python train.py --dataset="views of escape-time and Newton fractals" --isotropic=false --moe_every=1 --precondition_frequency=16 --adamw_lr_other_params=0.0027 --cautious_weight_decay=true --final_lr_fraction=0.05
Rows from expert 11 of block 4, named by matrix and row number. Rows with one number belong to one neuron. Each number is 50 + 12 x the weight over its row's rms, rounded and kept within 0 to 99. All counts start at 0. After the name is the row's rms in percent of the matrix's.
# up: expert up (model.blocks.4.mlp.up, 16x64x128), inputs 0-127
# down: expert down (model.blocks.4.mlp.down, 16x128x64, transposed), outputs 0-127
up.12 098:50 68 31 50 85 22 28 54 50 50 17 61 91 50 50 50 75 50 50 58 50 50 17 35 50 58 51 58 45 35 32 50 51 50 50 50 46 33 50 50 50 34 50 50 50 58 47 77 50 78 50 60 32 59 60 50 78 42 46 71 53 50 50 50 50 50 50 21 50 48 50 44 50 50 50 50 65 69 50 51 50 45 30 50 50 50 50 50 50 50 50 49 43 50 39 50 33 50 29 65 50 50 50 57 50 50 50 40 50 73 50 54 37 50 77 63 74 50 50 50 50 45 50 50 35 50 50 50
up.13 108:44 50 60 50 39 50 50 56 61 46 44 50 50 49 50 63 47 39 50 18 50 48 50 54 50 50 50 50 50 50 40 50 73 50 55 60 50 64 50 50 74 40 50 50 50 50 64 47 95 08 50 50 77 50 50 50 65 50 50 50 50 38 60 50 50 50 73 58 50 50 50 50 23 52 34 33 50 50 29 50 50 60 67 50 32 50 50 39 50 43 48 72 51 81 40 34 51 75 50 80 50 77 40 61 70 50 50 29 50 51 49 50 50 50 50 50 50 50 27 50 50 50 67 58 24 50 50 54
up.14 112:50 95 50 48 67 50 50 50 51 71 50 50 50 79 59 50 50 50 50 50 50 50 50 28 55 50 37 50 60 37 50 50 49 57 53 53 29 54 50 30 39 50 63 70 39 50 26 36 50 70 56 50 64 62 50 50 69 50 64 50 50 72 20 27 52 50 50 50 50 50 50 50 49 64 50 50 57 50 58 50 38 54 65 36 61 45 56 50 67 50 53 50 50 50 36 74 54 50 21 84 41 50 50 50 50 50 52 20 28 50 74 51 50 50 50 45 50 44 52 50 50 66 16 50 50 50 29 50
up.15 100:47 50 50 50 50 59 38 50 50 73 50 56 67 37 52 50 50 50 79 77 74 50 35 88 79 60 50 50 79 44 30 48 46 50 50 50 50 59 50 50 67 40 50 50 50 50 50 33 50 46 53 50 50 50 50 53 50 76 37 50 73 50 43 47 70 50 56 53 50 44 68 63 50 62 22 50 50 63 38 50 48 61 50 60 50 24 50 66 50 43 50 56 50 50 50 50 60 50 35 77 50 38 37 43 50 24 50 50 21 50 73 50 51 37 17 61 72 52 50 50 50 50 51 50 58 55 50 50
up.16 112:55 50 40 77 35 79 14 50 62 50 50 50 50 38 50 50 50 74 50 50 50 50 41 86 50 50 31 50 50 50 50 46 68 50 37 61 53 46 62 47 50 57 46 50 82 50 50 69 51 50 50 50 51 50 50 55 50 66 50 89 50 50 62 68 55 50 50 48 27 53 58 50 56 50 50 50 50 80 50 30 48 23 50 50 50 63 50 57 64 46 39 60 50 50 26 38 50 50 50 39 50 75 33 50 71 50 50 50 63 50 50 77 36 50 50 50 53 50 50 50 50 50 51 20 50 26 50 50
up.17 087:43 73 37 50 50 50 61 64 29 50 50 50 22 50 51 46 50 74 33 35 50 45 52 50 50 34 67 76 50 50 53 50 47 57 50 50 60 50 50 50 50 63 50 38 28 39 50 50 51 50 40 50 50 70 50 50 66 30 50 50 50 50 50 60 50 50 83 88 75 73 20 28 50 61 50 50 50 50 50 75 50 64 48 50 50 41 50 50 50 50 50 25 50 50 46 50 34 50 70 50 50 75 50 62 50 50 50 13 42 50 50 50 50 50 50 50 50 50 80 27 50 50 46 73 52 50 54 50
up.18 099:37 32 50 20 50 59 50 48 26 30 61 44 50 59 38 50 50 50 50 50 67 32 46 50 50 50 50 81 50 36 54 58 50 51 61 50 50 50 50 69 50 44 34 43 57 16 50 50 36 67 50 62 51 22 31 50 50 50 62 50 50 78 50 64 50 50 42 50 50 46 67 45 57 50 67 50 50 56 12 50 60 29 48 50 68 11 49 50 50 50 50 50 50 50 50 50 50 75 50 50 50 69 50 50 51 42 40 51 50 34 63 60 50 54 80 50 50 64 50 50 66 26 46 64 50 38 33 50
up.19 103:50 58 80 50 50 26 50 84 50 56 50 51 50 50 50 62 71 49 50 50 43 66 50 50 40 50 59 41 50 41 60 54 50 50 50 53 47 56 50 50 18 66 28 50 66 56 24 68 48 23 33 61 50 61 50 50 50 50 50 55 64 50 80 50 50 50 51 16 72 65 50 50 29 43 50 59 28 50 73 52 32 53 50 50 50 50 50 55 50 30 61 50 46 50 65 50 17 58 50 19 22 55 50 50 50 50 50 50 50 50 50 54 58 63 50 48 50 50 40 50 45 46 48 70 59 27 50 50
up.20 097:50 50 50 29 71 50 55 59 50 65 48 16 50 50 45 39 59 49 50 36 38 50 41 47 33 50 50 46 52 50 50 61 50 50 50 50 50 72 30 52 51 50 50 59 50 50 50 34 40 50 64 50 44 50 29 41 50 50 61 25 50 44 27 45 38 81 50 50 50 26 50 50 69 50 50 50 50 50 66 57 68 65 50 50 56 34 20 50 31 71 50 50 65 50 53 48 93 50 63 59 71 45 57 47 10 59 44 50 22 50 50 50 50 50 50 43 58 50 56 41 56 61 44 64 48 24 50 50
up.21 100:61 36 47 14 50 68 50 42 49 50 50 50 60 79 25 33 50 35 82 50 50 50 50 50 49 50 44 35 60 50 46 50 50 66 55 43 52 38 69 30 46 46 50 20 43 34 50 63 28 23 60 50 58 66 50 50 52 50 68 50 50 50 50 75 50 50 50 50 49 50 50 50 50 50 50 77 29 50 48 67 81 65 50 50 50 50 50 64 49 50 52 59 76 50 62 50 43 50 50 50 50 50 73 50 50 65 50 70 50 32 50 50 51 50 45 19 50 50 52 50 50 50 50 50 50 14 50 50
up.22 106:74 30 50 49 50 56 38 39 50 50 45 38 50 50 50 45 69 24 50 50 34 25 50 50 77 55 12 50 27 50 50 28 55 50 50 50 50 50 32 50 50 49 23 50 50 66 47 46 50 42 50 50 78 60 50 58 29 32 41 45 50 50 50 50 50 50 50 35 45 50 53 54 46 50 50 50 50 50 56 50 44 50 59 48 50 25 60 50 50 09 50 66 50 26 50 56 67 50 50 47 50 50 31 50 50 50 71 50 50 34 50 05 46 29 50 50 41 50 50 50 50 64 51 50 50 76 50 50
up.23 097:50 22 50 74 53 50 35 66 75 56 64 48 50 50 70 50 64 50 50 50 46 13 38 54 56 50 50 32 50 50 50 58 60 60 43 44 67 50 27 25 50 50 50 50 57 50 40 50 52 33 53 50 50 48 50 39 50 70 47 50 67 08 50 50 83 78 32 56 50 43 42 38 48 62 50 50 50 82 50 50 21 72 50 50 59 50 50 53 50 50 56 83 67 50 43 50 50 50 50 50 47 60 50 44 50 40 50 62 62 70 63 50 50 38 50 53 54 28 52 50 50 50 50 50 61 50 51 50
up.24 107:39 50 68 50 50 50 50 57 50 60 50 50 15 50 50 50 50 61 50 50 50 41 49 62 50 61 50 50 67 40 57 50 55 29 50 48 58 50 60 69 50 36 48 61 15 18 50 17 50 68 52 50 50 50 50 38 34 40 25 50 37 50 37 50 50 50 50 50 50 50 50 35 18 50 72 55 50 50 50 50 37 50 31 43 34 68 50 50 50 62 36 50 50 50 24 50 67 50 62 50 50 63 73 25 37 35 50 37 46 50 66 82 66 50 50 55 50 50 38 57 50 50 51 50 50 22 68 50
up.25 097:51 50 66 28 71 50 42 50 46 35 52 50 44 50 50 75 50 50 50 43 50 50 50 04 50 34 59 50 50 50 50 50 50 50 50 50 50 73 74 50 68 65 45 50 55 50 50 39 50 57 45 50 52 61 31 50 50 50 50 50 48 29 08 50 46 50 50 68 50 80 46 36 61 54 50 50 50 62 50 50 50 54 33 67 71 63 27 50 48 50 50 54 35 18 50 61 50 48 34 50 50 50 81 65 50 50 50 50 44 59 40 47 47 50 65 26 68 45 50 50 44 54 50 73 38 24 50 58
up.26 089:61 62 37 50 50 68 61 55 61 50 50 50 50 50 69 22 50 50 50 50 50 77 50 63 73 59 86 51 55 50 50 50 50 53 50 50 50 40 55 18 27 73 63 50 35 58 50 61 50 60 29 50 17 50 28 68 41 50 36 50 50 50 50 50 50 50 50 50 50 32 50 45 57 27 50 19 50 50 50 50 70 50 48 50 50 32 50 50 37 50 50 50 39 69 50 50 65 32 50 29 50 50 41 50 61 64 63 58 50 50 70 37 50 50 52 53 37 50 18 50 37 30 23 50 50 50 50 50
up.27 099:37 50 50 84 46 40 65 28 41 19 50 50 36 45 70 30 50 50 49 50 50 50 36 28 73 26 63 51 50 54 50 50 50 50 68 51 42 50 23 33 50 50 50 42 56 50 50 50 50 72 50 50 60 50 50 50 50 59 50 50 50 76 50 50 43 60 50 50 50 50 49 50 52 50 50 89 26 22 50 50 50 50 50 50 31 20 57 50 50 48 37 50 44 50 50 50 66 57 50 43 40 50 47 50 50 50 49 50 38 50 72 50 50 50 62 50 64 41 39 50 64 77 59 50 37 32 80 80
up.28 101:56 50 58 63 51 50 42 50 21 50 50 71 50 50 50 48 42 38 46 50 50 50 41 77 50 60 32 50 39 46 56 80 50 58 50 42 31 50 44 50 50 50 11 50 46 50 36 56 18 67 50 56 50 28 49 50 71 50 50 50 74 23 56 50 50 81 43 50 50 32 58 50 50 50 50 50 22 50 46 50 50 50 48 50 50 31 56 48 38 67 54 50 50 63 59 50 69 40 64 37 60 50 50 56 50 50 50 29 78 50 73 32 26 50 54 50 56 44 85 50 50 61 50 50 44 50 47 50
up.29 104:50 50 50 50 35 50 68 50 39 65 50 50 61 27 20 50 50 50 50 46 56 37 96 50 65 50 77 50 33 50 43 50 50 50 14 57 50 52 58 50 50 50 57 50 31 53 48 53 50 50 36 50 50 50 49 50 24 50 50 50 50 50 50 55 50 61 76 65 50 80 50 42 49 50 50 50 72 57 50 38 31 50 50 40 50 56 50 23 50 50 50 76 50 50 50 57 59 50 50 45 50 53 24 56 50 31 50 50 50 50 50 24 41 50 50 50 50 51 50 50 32 27 22 27 38 50 25 63
up.30 113:50 50 50 34 63 50 50 67 50 50 24 77 08 50 61 60 52 50 50 50 50 63 72 50 50 41 50 68 38 50 26 50 50 50 50 80 50 50 34 45 32 61 85 47 46 50 20 71 44 50 54 54 64 29 85 50 50 54 50 50 68 60 50 50 52 54 50 53 50 45 50 36 50 50 64 50 50 39 65 42 50 50 45 70 52 68 50 50 64 50 50 50 50 50 50 50 50 50 60 48 43 50 58 53 57 50 17 50 66 56 50 38 50 50 67 50 52 64 45 73 70 33 54 50 74 50 50 45
up.31 098:49 50 50 58 50 40 50 50 50 82 50 61 44 50 50 50 50 55 50 50 50 38 40 66 51 50 50 50 50 49 50 70 50 50 89 36 38 58 50 51 50 80 87 39 61 50 50 79 45 36 50 37 42 50 81 50 21 50 50 50 21 61 39 50 50 50 50 50 35 50 50 50 50 50 26 83 23 64 44 50 50 41 43 50 50 41 48 50 22 48 41 50 50 50 50 50 50 42 39 50 27 50 42 58 47 50 50 56 50 41 50 50 59 50 50 84 63 50 50 50 74 50 74 50 50 50 50 43
up.32 110:57 50 50 25 50 44 71 50 50 50 47 40 47 50 67 55 53 63 50 56 49 50 50 50 52 25 78 50 57 50 50 50 50 57 54 59 52 26 50 36 50 37 67 50 36 50 50 50 50 51 38 50 50 13 50 50 57 89 50 50 50 64 50 55 50 34 50 33 61 50 50 79 18 78 52 50 50 50 50 50 39 57 24 40 63 35 50 50 50 58 50 50 58 50 50 73 50 60 37 79 50 50 50 50 50 34 50 50 69 50 50 71 33 68 50 22 50 50 57 46 50 33 50 53 50 21 45 50
up.33 096:61 48 50 50 50 50 48 58 50 46 50 50 50 50 23 50 50 38 50 50 90 57 84 50 43 50 29 37 50 50 50 50 35 50 50 50 50 60 46 46 77 50 50 54 50 50 60 76 17 50 51 50 51 50 50 72 50 50 50 50 50 70 50 21 36 50 49 83 07 50 50 64 58 61 50 66 50 50 50 50 76 34 60 54 50 50 60 50 50 50 50 81 50 50 50 72 41 50 70 50 33 50 50 50 50 50 49 63 77 40 50 60 50 55 50 57 52 50 40 33 50 50 50 50 71 50 50 50
up.34 102:56 50 61 50 11 50 29 50 66 73 50 50 50 15 32 72 69 50 50 49 50 50 31 62 55 32 41 50 45 50 50 50 44 88 42 49 53 50 50 49 50 50 50 50 37 50 50 39 59 50 21 50 50 78 50 50 50 30 50 63 50 78 50 30 50 50 50 50 50 50 50 50 50 50 50 58 50 35 50 70 50 50 40 50 59 50 50 50 78 74 50 50 50 50 50 50 73 50 50 50 33 50 52 50 50 64 50 50 12 50 28 50 44 39 50 64 61 35 50 50 50 50 56 50 41 24 35 50
up.35 115:50 48 50 65 37 55 50 71 32 36 50 50 50 35 48 50 50 50 55 37 56 50 49 79 50 66 50 50 60 70 50 61 67 50 50 50 27 46 34 50 93 16 30 40 50 57 64 50 41 50 53 52 50 53 50 49 59 50 73 54 49 72 50 47 53 47 50 99 50 77 64 50 36 53 50 50 50 60 49 52 50 50 45 50 51 50 51 50 50 33 50 44 50 50 50 50 50 46 50 50 48 66 70 50 50 50 25 50 50 50 50 56 74 46 50 50 50 73 49 19 50 79 40 50 50 50 50 50
up.36 102:44 50 64 46 71 50 50 32 38 50 74 50 50 50 50 50 34 50 62 50 50 50 50 50 50 50 32 50 50 42 46 50 48 50 50 58 50 44 31 50 50 50 47 50 43 29 63 50 20 84 37 64 50 50 50 61 37 60 43 31 50 75 50 42 50 50 57 74 53 33 50 23 50 50 56 50 50 50 52 50 55 48 50 50 50 50 50 52 12 73 70 50 41 50 50 50 40 50 50 50 55 35 50 43 50 75 50 89 66 50 50 50 47 86 50 50 24 33 50 66 45 54 41 50 69 50 50 20
up.37 072:34 50 61 50 50 50 09 65 62 53 63 47 50 50 50 50 95 39 50 65 52 23 58 50 44 26 50 50 47 49 50 43 67 50 50 50 50 50 50 52 59 68 53 69 70 50 78 43 50 50 72 65 50 68 77 50 50 21 50 68 04 50 55 50 39 64 50 50 45 67 38 43 50 50 50 39 39 50 50 77 75 50 50 50 50 50 63 50 50 50 56 50 31 39 50 50 74 50 31 50 50 47 50 52 50 50 50 50 50 50 50 50 39 50 50 50 62 46 50 50 50 50 50 51 31 50 59 50
up.38 092:50 32 50 50 36 50 39 72 50 50 06 50 50 87 23 50 35 50 52 50 50 50 50 50 50 74 50 67 50 42 72 50 50 56 35 29 50 65 79 40 50 50 50 50 50 50 50 50 50 50 50 69 50 07 50 50 50 50 50 50 50 67 50 50 50 57 63 49 31 56 50 54 33 50 32 50 50 63 50 81 68 50 40 50 50 50 50 50 36 58 63 50 50 50 50 42 50 67 67 57 23 74 39 23 51 50 53 50 50 50 59 50 50 58 50 50 50 55 50 50 50 50 53 32 63 37 71 50
down.12 106:37 50 50 46 37 45 50 50 48 55 14 35 50 71 50 50 42 61 54 47 50 50 50 50 37 53 78 37 50 50 39 41 49 50 50 72 50 50 50 25 50 37 50 50 46 50 50 20 18 35 50 48 66 71 58 39 32 50 48 50 50 50 50 67 50 29 81 34 50 58 50 50 50 40 58 53 50 50 34 61 32 95 62 57 66 39 50 81 39 40 50 50 50 50 50 48 50 43 50 76 76 36 50 52 50 50 50 50 56 48 50 50 50 50 50 71 63 50 50 50 50 50 56 50 35 61 32 64
down.13 110:75 50 50 54 50 62 36 34 50 50 41 45 62 50 50 50 50 38 50 71 50 47 53 50 45 50 50 37 50 50 50 50 40 50 49 50 17 63 73 50 96 50 50 50 50 50 50 83 50 50 66 50 40 50 50 35 99 50 46 62 50 50 34 50 55 26 50 50 11 17 50 50 50 50 50 32 50 50 68 55 50 55 46 50 65 65 50 73 50 52 36 48 50 50 50 31 50 50 61 50 53 50 50 65 47 50 50 50 39 50 50 50 50 33 50 44 50 42 50 75 46 50 58 50 50 50 50 50
down.14 113:66 50 50 21 58 74 36 50 50 59 14 50 56 50 44 43 50 42 56 72 62 54 67 50 26 50 76 50 53 50 50 61 43 56 52 50 50 50 43 68 50 50 40 26 44 50 64 45 50 50 50 45 50 62 50 27 65 33 50 34 50 54 60 90 50 50 50 50 71 17 63 50 50 50 50 42 50 50 50 39 50 54 50 50 50 50 50 50 50 50 50 50 56 54 36 54 20 65 52 39 50 50 50 50 65 50 50 50 50 40 62 50 50 50 50 50 75 49 50 18 50 88 50 53 27 30 37 50
down.15 101:60 38 50 61 67 50 37 50 63 50 07 72 50 50 58 50 25 50 36 50 50 50 37 63 50 50 35 50 50 50 56 50 51 50 60 39 31 38 60 50 12 50 61 66 50 30 50 69 40 45 49 45 50 51 50 50 50 54 72 50 50 50 60 50 50 50 50 19 50 45 50 45 50 50 50 50 52 50 93 50 73 61 50 50 50 50 40 50 50 25 50 39 34 58 50 65 50 78 50 69 57 50 50 48 39 49 50 31 50 32 50 50 38 50 72 66 34 40 50 42 69 50 50 50 69 50 42 29
down.16 107:55 39 50 79 23 27 73 50 50 50 50 50 64 50 62 50 38 50 50 50 50 59 53 50 51 50 50 62 50 50 50 50 40 30 50 50 68 50 67 50 33 50 50 50 50 46 50 50 50 50 42 45 50 50 72 66 50 50 50 65 75 51 35 50 17 19 50 33 49 16 32 50 41 50 56 50 50 50 55 79 50 44 35 75 56 50 50 52 50 50 49 77 50 56 46 27 50 50 50 50 50 39 50 50 42 44 50 36 58 48 38 50 17 24 57 50 50 50 41 50 45 67 41 66 26 50 72 70
down.17 107:20 52 34 62 36 50 50 50 50 66 51 54 50 50 58 43 10 50 50 45 45 50 50 40 58 69 65 60 58 50 61 61 11 71 50 50 50 50 50 40 14 48 58 50 50 50 71 43 62 50 36 35 52 50 47 59 50 36 50 50 38 50 69 54 50 47 50 56 40 50 45 43 50 50 50 50 39 50 69 50 50 50 64 50 50 52 50 81 65 50 66 50 33 54 36 92 47 53 16 57 50 50 81 50 42 27 50 38 41 50 56 50 50 50 42 50 50 50 50 40 50 50 42 56 73 45 50 52
down.18 103:29 50 50 11 50 50 52 27 50 57 53 50 53 50 50 64 64 50 50 72 36 50 50 41 50 50 33 50 50 50 39 42 60 65 38 50 76 44 68 52 50 19 50 50 50 75 29 50 27 49 49 57 50 50 50 50 50 50 40 64 33 50 49 50 59 62 53 50 50 70 50 50 50 50 39 87 50 50 50 39 44 45 30 50 50 50 50 37 50 50 50 50 90 50 50 50 50 50 55 44 50 72 52 50 50 52 72 50 85 50 50 40 50 38 43 29 24 50 71 59 68 50 49 50 31 59 63 52
down.19 098:36 60 50 58 30 50 50 58 50 33 57 50 53 58 50 54 30 50 50 50 50 53 56 50 50 50 70 50 44 50 50 50 61 70 37 50 50 30 50 35 50 50 50 50 29 50 58 41 67 50 50 50 50 63 50 50 50 50 50 50 44 56 50 50 50 18 34 50 50 50 35 47 57 50 79 68 50 50 23 50 50 42 56 50 50 50 06 50 08 50 50 35 50 50 54 50 50 32 50 50 50 44 53 66 65 47 50 50 18 50 81 50 50 50 34 50 50 54 50 67 50 06 50 50 81 51 50 61
down.20 093:62 50 50 43 41 50 50 50 50 50 50 50 50 50 88 50 50 50 50 50 34 50 50 82 34 55 50 51 74 50 50 50 39 32 29 50 45 50 40 50 21 50 50 58 50 50 50 50 50 50 50 75 43 46 50 50 21 76 50 39 63 26 50 48 61 50 50 50 37 50 32 62 65 50 70 54 50 50 50 70 33 76 50 50 50 50 65 71 50 43 31 50 60 50 50 50 50 40 50 65 26 61 50 50 71 79 25 62 48 25 26 50 39 50 47 50 70 50 50 50 50 30 54 29 50 50 50 50
down.21 091:36 50 24 50 73 50 50 50 55 66 50 23 50 50 50 53 54 50 50 50 59 34 11 44 33 72 57 69 61 50 60 50 43 50 42 50 49 13 49 50 50 50 50 73 50 50 50 41 50 50 50 50 49 39 64 50 50 22 50 52 50 50 50 37 50 50 59 70 42 50 58 50 45 33 57 50 50 50 50 73 50 37 50 50 33 50 37 61 54 50 50 50 50 72 65 50 42 33 50 50 50 50 50 50 52 50 72 50 54 50 81 50 50 87 40 50 50 50 62 37 80 43 64 50 19 30 58 43
down.22 099:46 43 49 52 31 50 50 50 50 50 50 62 50 50 50 32 50 52 51 48 50 50 15 50 54 26 41 48 50 37 40 50 50 64 50 50 50 50 50 50 49 75 50 50 50 30 57 56 61 50 89 62 50 55 53 50 50 50 48 50 65 70 50 26 50 50 50 64 50 75 50 50 50 50 50 50 34 50 50 50 64 50 50 50 55 73 16 25 43 50 13 72 50 80 50 71 50 50 50 27 50 50 50 50 50 31 54 29 50 50 20 50 54 55 67 46 53 50 50 50 74 50 50 50 55 50 61 79
down.23 097:50 50 50 50 37 36 50 50 50 55 50 37 30 68 50 50 50 50 32 51 61 50 61 66 45 50 67 74 56 38 50 50 50 68 50 50 50 20 50 47 38 53 48 50 50 54 50 74 86 27 50 50 50 28 50 65 50 50 50 50 37 66 50 50 30 41 66 50 50 72 50 44 50 81 50 50 63 50 50 50 68 55 71 50 41 61 56 38 41 38 50 50 50 57 50 60 42 50 65 50 66 50 79 50 32 50 50 51 22 50 50 38 39 40 50 50 50 35 37 50 29 50 50 46 99 50 53 50
down.24 097:50 50 50 50 50 65 50 50 50 39 50 29 50 24 39 50 50 50 62 50 19 50 78 50 50 37 55 67 23 50 50 80 50 32 50 50 50 50 50 50 50 60 50 76 50 50 50 50 77 50 46 43 50 50 50 50 50 78 10 51 50 14 50 45 50 50 50 50 65 50 59 50 50 46 64 49 70 32 50 50 50 58 68 64 50 53 67 48 50 50 50 50 50 50 25 39 56 50 50 33 50 50 50 61 63 36 50 63 50 59 73 50 58 42 50 50 45 55 90 73 44 50 66 54 50 50 50 66
down.25 111:50 50 49 50 66 73 62 50 50 23 70 67 64 50 50 43 50 50 50 45 41 50 50 44 41 46 50 38 41 54 50 50 66 51 50 50 61 50 31 50 51 52 62 42 53 50 50 31 78 50 53 29 50 61 69 50 08 50 50 58 57 38 50 50 24 56 85 41 50 50 36 37 50 50 50 50 50 50 36 51 40 44 67 50 50 41 56 50 46 46 70 48 50 25 50 48 50 39 50 48 31 69 50 50 50 76 46 50 50 50 43 50 43 50 50 69 50 30 36 56 44 50 85 19 27 50 23 50
down.26 095:50 69 50 50 50 50 62 70 66 50 50 50 42 42 30 43 49 50 42 37 46 54 50 47 50 56 50 50 50 67 50 51 50 40 50 44 50 40 69 50 50 46 74 64 50 50 50 50 30 58 46 32 50 50 75 41 50 50 40 50 50 45 50 45 50 38 55 57 50 50 72 50 46 50 40 38 63 50 50 50 50 65 50 51 50 22 35 78 50 50 82 50 50 36 23 66 46 71 50 20 07 50 50 52 70 67 48 50 50 50 50 50 50 50 35 50 50 50 50 04 26 50 50 47 81 42 50 45
down.27 087:50 50 72 50 50 50 36 50 50 00 48 50 50 50 50 39 60 35 50 19 50 41 50 50 26 66 33 36 70 50 33 50 50 35 50 45 50 35 53 58 50 50 25 62 50 50 50 50 71 50 50 13 77 65 50 50 50 34 60 47 35 70 59 68 79 53 50 50 50 50 50 39 50 69 50 24 50 33 50 48 55 49 72 33 50 50 50 80 62 50 40 72 66 50 50 50 54 50 50 50 39 50 50 50 51 50 50 63 44 34 50 50 50 68 50 50 50 50 30 50 50 50 50 50 50 50 50 50
down.28 089:55 50 50 50 50 50 50 50 50 50 50 50 51 50 58 76 50 62 50 50 60 46 50 50 50 42 50 50 50 50 79 50 43 58 15 68 78 50 82 68 71 50 50 11 50 50 55 74 43 77 63 60 42 37 68 19 50 50 50 50 50 49 50 45 34 50 50 50 45 50 50 45 50 45 70 50 50 24 50 50 50 38 50 50 50 69 51 50 45 50 50 50 61 31 50 78 50 50 50 70 75 50 50 37 50 50 50 50 50 50 66 50 50 50 35 37 64 38 66 50 78 50 21 32 59 50 50 50
down.29 096:57 50 70 50 53 78 30 50 50 50 50 50 61 24 50 50 36 39 44 50 57 49 59 50 59 61 50 50 53 61 50 50 50 26 50 50 58 50 42 50 51 50 50 71 50 50 50 57 50 50 50 66 50 07 73 33 50 50 50 46 50 50 59 29 50 50 50 36 50 50 50 69 52 45 50 50 78 85 50 50 30 50 50 55 50 60 50 50 50 43 64 67 61 75 50 42 50 55 50 30 50 35 65 42 60 50 50 50 50 19 28 47 71 50 78 50 45 50 50 90 50 50 50 31 50 50 33 50
down.30 109:54 50 50 50 50 50 50 28 50 37 62 72 38 50 75 69 50 26 59 75 39 60 78 58 50 50 54 57 50 42 08 83 24 50 47 50 50 50 45 44 54 76 50 50 50 50 73 39 50 37 50 50 50 50 53 50 50 32 50 50 50 50 55 67 37 38 61 50 50 50 50 50 50 50 50 51 50 50 50 34 50 48 50 57 63 54 50 50 30 55 50 50 30 50 50 36 50 50 55 56 50 50 50 50 37 38 50 54 85 50 80 50 84 47 48 56 50 50 33 50 50 50 40 42 82 50 22 50
down.31 092:50 60 50 53 76 50 07 50 62 50 51 50 56 46 50 59 46 50 50 50 50 50 43 19 50 50 50 50 57 50 51 50 38 45 50 50 61 50 50 50 50 48 48 72 73 58 50 56 50 58 50 66 50 71 43 50 50 50 67 50 05 39 45 63 40 87 51 48 50 50 50 50 50 50 27 38 55 35 48 53 50 45 39 50 80 73 45 44 50 42 61 50 50 50 31 44 50 72 50 42 50 50 33 50 66 45 50 50 88 32 54 50 50 50 50 44 77 50 50 48 50 45 59 73 57 22 50 50
down.32 108:50 67 50 58 46 51 50 50 50 54 50 50 59 50 31 50 69 51 41 50 49 28 50 49 40 41 42 10 50 50 41 53 68 26 35 39 55 50 37 50 43 50 50 59 50 50 41 50 50 70 86 50 54 50 50 67 32 50 69 55 32 50 50 70 50 50 72 50 50 50 54 64 50 50 50 50 50 28 28 88 50 50 62 61 50 50 50 42 45 16 53 50 56 50 61 49 50 40 50 76 50 59 50 59 41 50 73 50 47 50 42 61 65 50 63 50 76 87 50 50 50 67 35 50 61 50 50 50
down.33 093:64 50 35 50 50 50 50 27 26 50 74 50 50 50 56 72 45 50 61 50 38 70 50 25 44 57 44 50 48 57 36 50 50 54 50 50 45 58 50 68 50 50 51 50 80 44 63 56 50 50 08 50 50 50 35 50 72 50 46 50 50 50 43 39 09 50 50 50 47 50 65 58 23 62 50 50 50 61 29 50 50 50 41 18 58 35 54 50 50 76 27 50 50 48 50 50 33 30 37 67 54 50 49 50 54 50 50 50 50 50 54 50 45 50 50 64 49 05 55 50 63 51 50 38 50 58 50 50
down.34 096:43 31 50 50 50 59 50 50 60 50 25 50 50 47 50 50 50 50 50 58 50 61 71 40 53 50 37 37 20 50 50 50 50 34 31 55 50 50 50 50 50 50 50 50 50 69 50 26 41 50 50 39 52 50 41 50 93 50 40 59 19 50 50 66 67 50 62 50 55 50 50 50 71 50 58 44 69 65 51 50 51 50 50 76 55 42 66 39 65 50 50 50 50 46 75 46 50 50 50 50 61 38 71 67 35 12 52 50 49 50 51 30 48 06 50 46 65 55 40 50 60 31 50 63 50 68 60 55
down.35 124:38 37 50 82 50 45 07 50 50 40 50 41 38 09 38 50 33 50 50 37 41 50 50 55 45 50 36 44 50 50 50 50 48 33 50 50 50 27 82 50 50 43 50 42 46 50 55 50 50 54 40 50 56 44 50 67 50 52 50 50 93 50 59 48 50 50 50 50 40 45 50 46 50 39 50 50 52 31 39 50 50 43 26 50 33 50 42 35 50 23 38 50 63 76 50 53 58 50 60 50 50 34 50 50 20 50 56 46 50 50 50 21 29 50 46 57 61 50 52 58 50 50 49 41 19 46 50 64
down.36 112:21 45 47 50 82 50 12 72 58 50 80 49 50 17 70 50 43 19 50 51 38 50 50 34 77 10 45 78 50 48 33 50 51 50 52 29 55 38 42 50 50 63 47 50 50 50 50 50 50 52 50 50 50 50 47 50 50 50 67 50 37 50 39 50 50 50 50 52 64 46 65 37 51 25 50 50 50 36 50 38 69 50 27 41 45 50 59 50 40 50 28 50 50 43 50 34 50 50 59 50 50 43 50 51 50 49 32 48 55 43 43 62 50 44 62 50 50 54 50 69 50 50 39 50 50 50 19 50
down.37 100:51 50 30 62 45 50 55 57 68 50 50 46 50 56 50 25 50 45 31 50 50 51 50 50 50 49 70 50 31 50 50 50 41 32 51 50 50 50 50 26 43 84 36 50 50 50 21 28 64 50 49 50 24 76 43 50 50 67 50 50 49 32 50 71 35 50 50 73 34 69 36 50 50 74 60 50 50 50 50 42 55 64 63 50 61 47 22 50 52 50 79 19 50 50 50 50 50 50 50 50 40 37 63 66 78 50 50 41 50 50 50 29 35 50 50 50 63 50 50 50 50 46 50 83 60 50 33 50
down.38 097:65 81 50 50 50 50 50 73 48 62 50 50 50 50 50 78 50 50 59 27 65 50 57 41 24 50 36 58 78 50 50 50 50 10 50 32 50 50 50 50 50 50 45 35 62 50 49 50 49 50 41 50 50 50 50 50 61 50 50 30 50 30 50 50 50 50 50 62 50 63 17 50 36 28 50 50 54 50 36 50 50 51 50 50 50 64 34 40 67 50 50 50 50 23 50 50 65 29 42 36 17 39 50 51 36 50 71 47 50 47 50 50 09 66 50 31 25 50 50 50 50 50 50 64 50 50 43 49